{"dataset": "simulated telescope pictures of galaxies", "image_size": 64, "crop_scale_min": 0.8, "tokenizer": "char", "loss": "softmax", "encoder_stem": "deep", "text_encoder_parallel_block": false, "text_encoder_positions": "sincos", "init": "lecun_normal", "max_steps": 9900, "final_lr_fraction": 0.01, "warmup_steps": 490}
Rows from block 2 of the image encoder of a small contrastive image-text model, named by matrix and row number. Rows with one number belong to one channel. Each number is 500 + 40 x the weight over its row's rms, rounded and kept within 0 to 999. All counts start at 0. Numbers have three digits each.
After each channel's rows are labels from the 100 images, of 14848, where the channel reaches its highest value: "colour at peak" is the nearest of a few named colours to the mean colour under the peak; "strongest on" is what is common among them. Only what is clearly more common there than usual is listed. The data: simulated telescope pictures of galaxies.
# convs1: first pointwise conv (encoder.blocks.2.convs.1.weight, 96x96x1x1), inputs 0-95
# convs3: second pointwise conv (encoder.blocks.2.convs.3.weight, 96x96x1x1, transposed), outputs 0-95

convs1.38:476488492546443499538465473418385485533487487570484524523479447530444528500532496512532561424496507587477579513480532573574518462511505524544552465510511443551484442498527480541553508521462469523510509530473506513521526462492484440488510477508469538513550491504521408544568557483449548566
convs3.38:448561478457546479478489508453498435437515540538489464483556433507517493534527459444469396452459531550474465447488523467483465418472451498490478468468445488513471490498494490524476505514491439532569413507489502522448521511556439492518484486558500424440457511460489548443528486456587488434
colour at peak: white
strongest on: bright star with spikes

convs1.93:511485496490530513461494593480440487558457515516469481488538615554533432513539494530479571475486524473520530531601517533472463502464524522450540433500590494524514451512505511525495497565416557507513473560509492510548521459513506485520482453510467516466503465496535424514608527570520475541
convs3.93:505413496550459519468527513517517508508470357485499560424469506505436495485475549580546555541491514492528458513527450515507542513479496455531481501515563479439533466457525493450565588478515503432453552551486486498523484538544521554510536510476509517501514509459516442505443400519449491537
colour at peak: white
strongest on: round elliptical; bright star with spikes

convs1.53:489407469462472423573475553477544440494522488498554485452462491486506458520514499483496477474488510469525477538550510511530485517563508565549489564444468512465521533518485510514509485503436421465529557458536453530524541528594521470523470537475562545505452455601586471432565527488540491490
convs3.53:473465537537483515477481453585525511444474416428447464509486490465549547571465502508405456413508463514495533487473545498495559517541525545456436551468477497442454468464464517465454541531523535498461473435516488468488522467446537487546471434595524478539524488522504429505466454512500545527
colour at peak: white; pink
strongest on: bright star with spikes; many stars; irregular

convs1.79:501538542486511526518561653591565468644518446471476493390558541475493495499507517531488528408502506540520487523513537484499525488512497526485500488475447512506523551533476511511504504487466478495494582525474480494495512507489509451468547513531446554482476580555486507468537453522503476502
convs3.79:502486499461435482437476433466488458433488559576517507406489531452481478485397509528521517528466538550517448454579497518541505500473493556547462504440530530493520498456516441442496541575477431528538538489429542466505470533510437494495506518487501463472504517499581448536538451522566510472
colour at peak: grey
strongest on: winding: anticlockwise outward; two-armed spiral; tilted; barred spiral

convs1.60:550470500459493478530582602522505464530576492515509522444492510485532495483463504486503482442534429466525506568482457435475542509538476603486436522466489466506553504542532502485506533514482511511446462501520508498513532505599563447533504512480394577522480482543450471453443508463451435515
convs3.60:491530532498566544558482555490540533481511487481508473447475557492517461477584478501501509527441481461452526539410521563497519539506475512577528480516545474485366451514498534499523463504550460506504513490587454517500514528458489504504503518480623488399495416457486515448502491479476529512
colour at peak: brown
strongest on: irregular; many-armed spiral; winding: clockwise outward

convs1.48:452460461453521516482467563484460475453533441516527494478506463493557468587515580492508440494487440573487444458531511473568456550511479520475485571506536490499507494551492594517530429465581436483527567470514475520444457529535497521453533580473472574491444494463509514514533512475506518555
convs3.48:486431565442489498436480510503466483466484512558451529476563528565522518501461542559457474477495532626513511483599488449546518522513501498526500557528515507478466505546503509536510595468520501481497551503534490533528480545386493507480534533473575460510500553499497492404559481461528477465
colour at peak: brown
strongest on: barred spiral; winding: anticlockwise outward; winding: clockwise outward

convs1.86:519534452457441523480499520514524490533453521505485534491541489496459503474381422616551597426497473470504547508507480529531523506463501488534495473483476481528464517481498479468489483508445501493526527515482512392502539498465515454469429503497478653483503535542455517462451453535478515483
convs3.86:498495519528487432453482468446507528511520472482513494525504510531453481479436563481568501481485521537465477517547498559499576494601558525537574523456497544514499507473533466546549547495469579494427512568524506443511476556509540490496449570539495467554485467533607472573499514594507496523
colour at peak: grey; brown
strongest on: star cluster; tilted; many-armed spiral

convs1.15:501456501533477479519462483466479470551455494433528498476514506458450517497509470537516588491414531528513513539506500564514538470545492542488555545534513542545470437550453482540477499473489378517555543467517501499504517453441420486455445478455468530558502424522571487584490541454535557471
convs3.15:579486543486482445446506503487535464498554470474478550526477477526449422400501495559533505481467510552494453426523441476573534499488549473557543516549457559506517497395488487500588539493539554484473504577508495477496525454567559470497497503508494534496518451522489508483552490549428476554
colour at peak: pink
strongest on: barred spiral; winding: anticlockwise outward; winding: clockwise outward

convs1.17:568564462517506515493435508456489494435407502480503549570515513504492418507598397544558502522492496502453495479498496614488476492479558541455493512519505523494473539497536509538519546458472443467474489493537571523581484457489491512490494430469452581495481520516469530495559491550529492459
convs3.17:602452456493544473504440470495565494518449507502503498465458507415440475487460515548480544455503501508472494401520493491554532482420491496521534488522528464473442443410432467514509521518574482421487455447468497511532516556515488515493500451455469538448446494536512475520491443419444519534
colour at peak: grey
strongest on: many-armed spiral; winding: clockwise outward; tilted; winding: anticlockwise outward

convs1.92:517523525439539523535541525479473468532532467514522464446527513426530566446617494455543397470476470496473443461519476449544462550515494529483503510562511570455499477524485530518480458561548454503509513447402473573497519510557532464514563527477466448567484504474462502456513469505466466470
convs3.92:568469466551506518497529456516497448506510457462537501532514448518479523553459457420503440503457502461482411494449495443471504506495455563423497471487477441555555535482454447541521475572552470484458427531450546419460442515514547449515421502517410502457473491478505516473474465466495493479
colour at peak: brown
strongest on: many stars; irregular; winding: anticlockwise outward

convs1.57:467540499510453492551520496478502452563413476493556485481515524450448498480482444435571505517542579542471457543558500556511513490547482456527456525447553444511424519572507468419548551479506451477501519481540486509500487496507460495441442457440496598465505508513470567523511410479510512508
convs3.57:587505576469545476499527472427527476504407474525500570474548506500448440436490534498510535495484600525451487442454491491504509475474545443566427531582556491510487489540516504558544558511523531471503490447511480464497515457493544548450542547443509539430520572507500506477511497481442496520
colour at peak: brown
strongest on: bright star with spikes

convs1.33:481473412446575493567496535560531453572459537560450512450435440488518492544496491453435488479499400460539503530526530465544503450518461513514482501527490486496591510489482495504550482566555496550511509514506471476547471525545498529522526549463494581590490496577524478527519474500427485490
convs3.33:552536464477495438490483450520512435506507529549576478447454468481478514457514479512540491506489557501569474464548514476505492527460482538506483428510460473560611509491526455497526508471455512546517505489444614500483443502520409499469520533434424469470441528531509443539481429519488422501
colour at peak: grey; brown
strongest on: noisy; many stars; irregular

convs1.58:493465510491510439489475465499492497441514506485536475559549528492486514528530466539523473477428504583573505497588462428511475523503486484478582522432490535491478459528432531565528398495503465548495570469558513456513522562516465486451546510497458526466457454498516471440486405538561450537
convs3.58:498524412557546496495443550511617406524513438496490492502469544490487552469538477489595483497414486483489499449549541535517437452498481501452485541496486441592406465499529492500482479458482456471461492513495478565479516516559412528498536542479480475471472488516509489515544487553465489498
colour at peak: white
strongest on: winding: clockwise outward; barred spiral

convs1.29:529516480559488513506525532537405534503467524469532476503472571525507478497486513535539542397474538502521500545489518557522560479525382526463502479532538502567496441460518530535403528520461449505511482491523533516554597440488524471563545528510464504418470467550499483489449541498490441539
convs3.29:603480562479470431452510476534524559476568410465487546533485466523494547523514534598537495450457452504498548510530462517542531567499490466493507522495524524470569487422532509550543541473544505520469548564530509507506500482536557526486568507502559567528468513506517482522487457548407497551
colour at peak: pink; grey
strongest on: barred spiral; winding: anticlockwise outward; winding: clockwise outward

convs1.82:491523486473498576506469548485518509466537488470539488528505470391487607513508516511622488483432520528480466498513457485505488479525479481477516502517482509461534531565459531482488469538544468506534545503411500519426474543601493519484519565492421531540541465573467505483465447447536509568
convs3.82:555517492461534538501527537450561550575527420469492549588470467582446464498524489535554508419467498512466532484510530476514560518519551443576569494553452500463452517503511511599501518557531530469446464493562479471429512477489502519512443512495497485512508432514504570493453507456500479537
colour at peak: brown
strongest on: barred spiral; winding: clockwise outward; tilted; winding: anticlockwise outward

convs1.14:572480517505510564472529511505450451512461496495562492587492475542427472450470445482485542448589487504531530604528525490504533467527494526524481563415532523568508439534463445479482519482461491519473515493471505495523526442537568459466512456485423600510433510551482507519474478470480457475
convs3.14:539487510509495391491516497498498479577530536587511551458487510500472422467479561556510557425509511517493447466549529475553558506560557513521507499536541457463499517472588400493528521488521506466461541525474502549531469531572506516483505498427450461467486501597442499535540460495521499483
colour at peak: grey
strongest on: merging pair

convs1.26:513514483499510502491476582503495483527417494443511517525530433502485483478495441463507529498434556486481480545505504588565491436544453475493527543553497440525463427490496487526515497513526377530491556559541468479507554437447518413489502494462502548477493450593544578527510515480511548508
convs3.26:575499633482502505456502528437546500488496519506498521440495443496496385489493495551504460442468510546532501507509465470514506484541458441504525508520416573439449501523481505513550562508527493539543504469575463554499518474502557528549517440520580550493527474435517509478455527481427507508
colour at peak: brown; grey
strongest on: barred spiral; winding: anticlockwise outward

convs1.31:534506553458479563492469533440473437529504465506547536551540482600450503437438501463476482499527511532522520417544519550457560553498539494471508556495484473482518477467493571465538464480521498538613519483475534525523494542534556565449580515499512531511464520551525468485598498519527466453
convs3.31:533541474514469572475464406607454491449586520486502564487483489501501536542420462455530452483487480469535427493541494407453519437504497504439541529426524493502482512453481519470505470482458439488474466556473477428382536508456453530482491500510513511493489507491484527460524541476527511486
colour at peak: grey; brown
strongest on: irregular; barred spiral

convs1.16:494440458528564540523493467521422506467508467463459504514474511520495466507427462580523545490475531439476541552588498520460516556512515508447522509485518498556435476537565446592491507496348491462537480489516505461549510530464482482499470487557441499520520438474557423509518519511498483495
convs3.16:499411491534423491474534552524452552488569474516426511468516522541478493496498590539543546514518495526489465530595515542535530540515568498552465544510534495491504482507538501467582543472527531444431520561512477550510520602516513488520491538531500491585541471502502485543542425486480508573
colour at peak: white
strongest on: bright star with spikes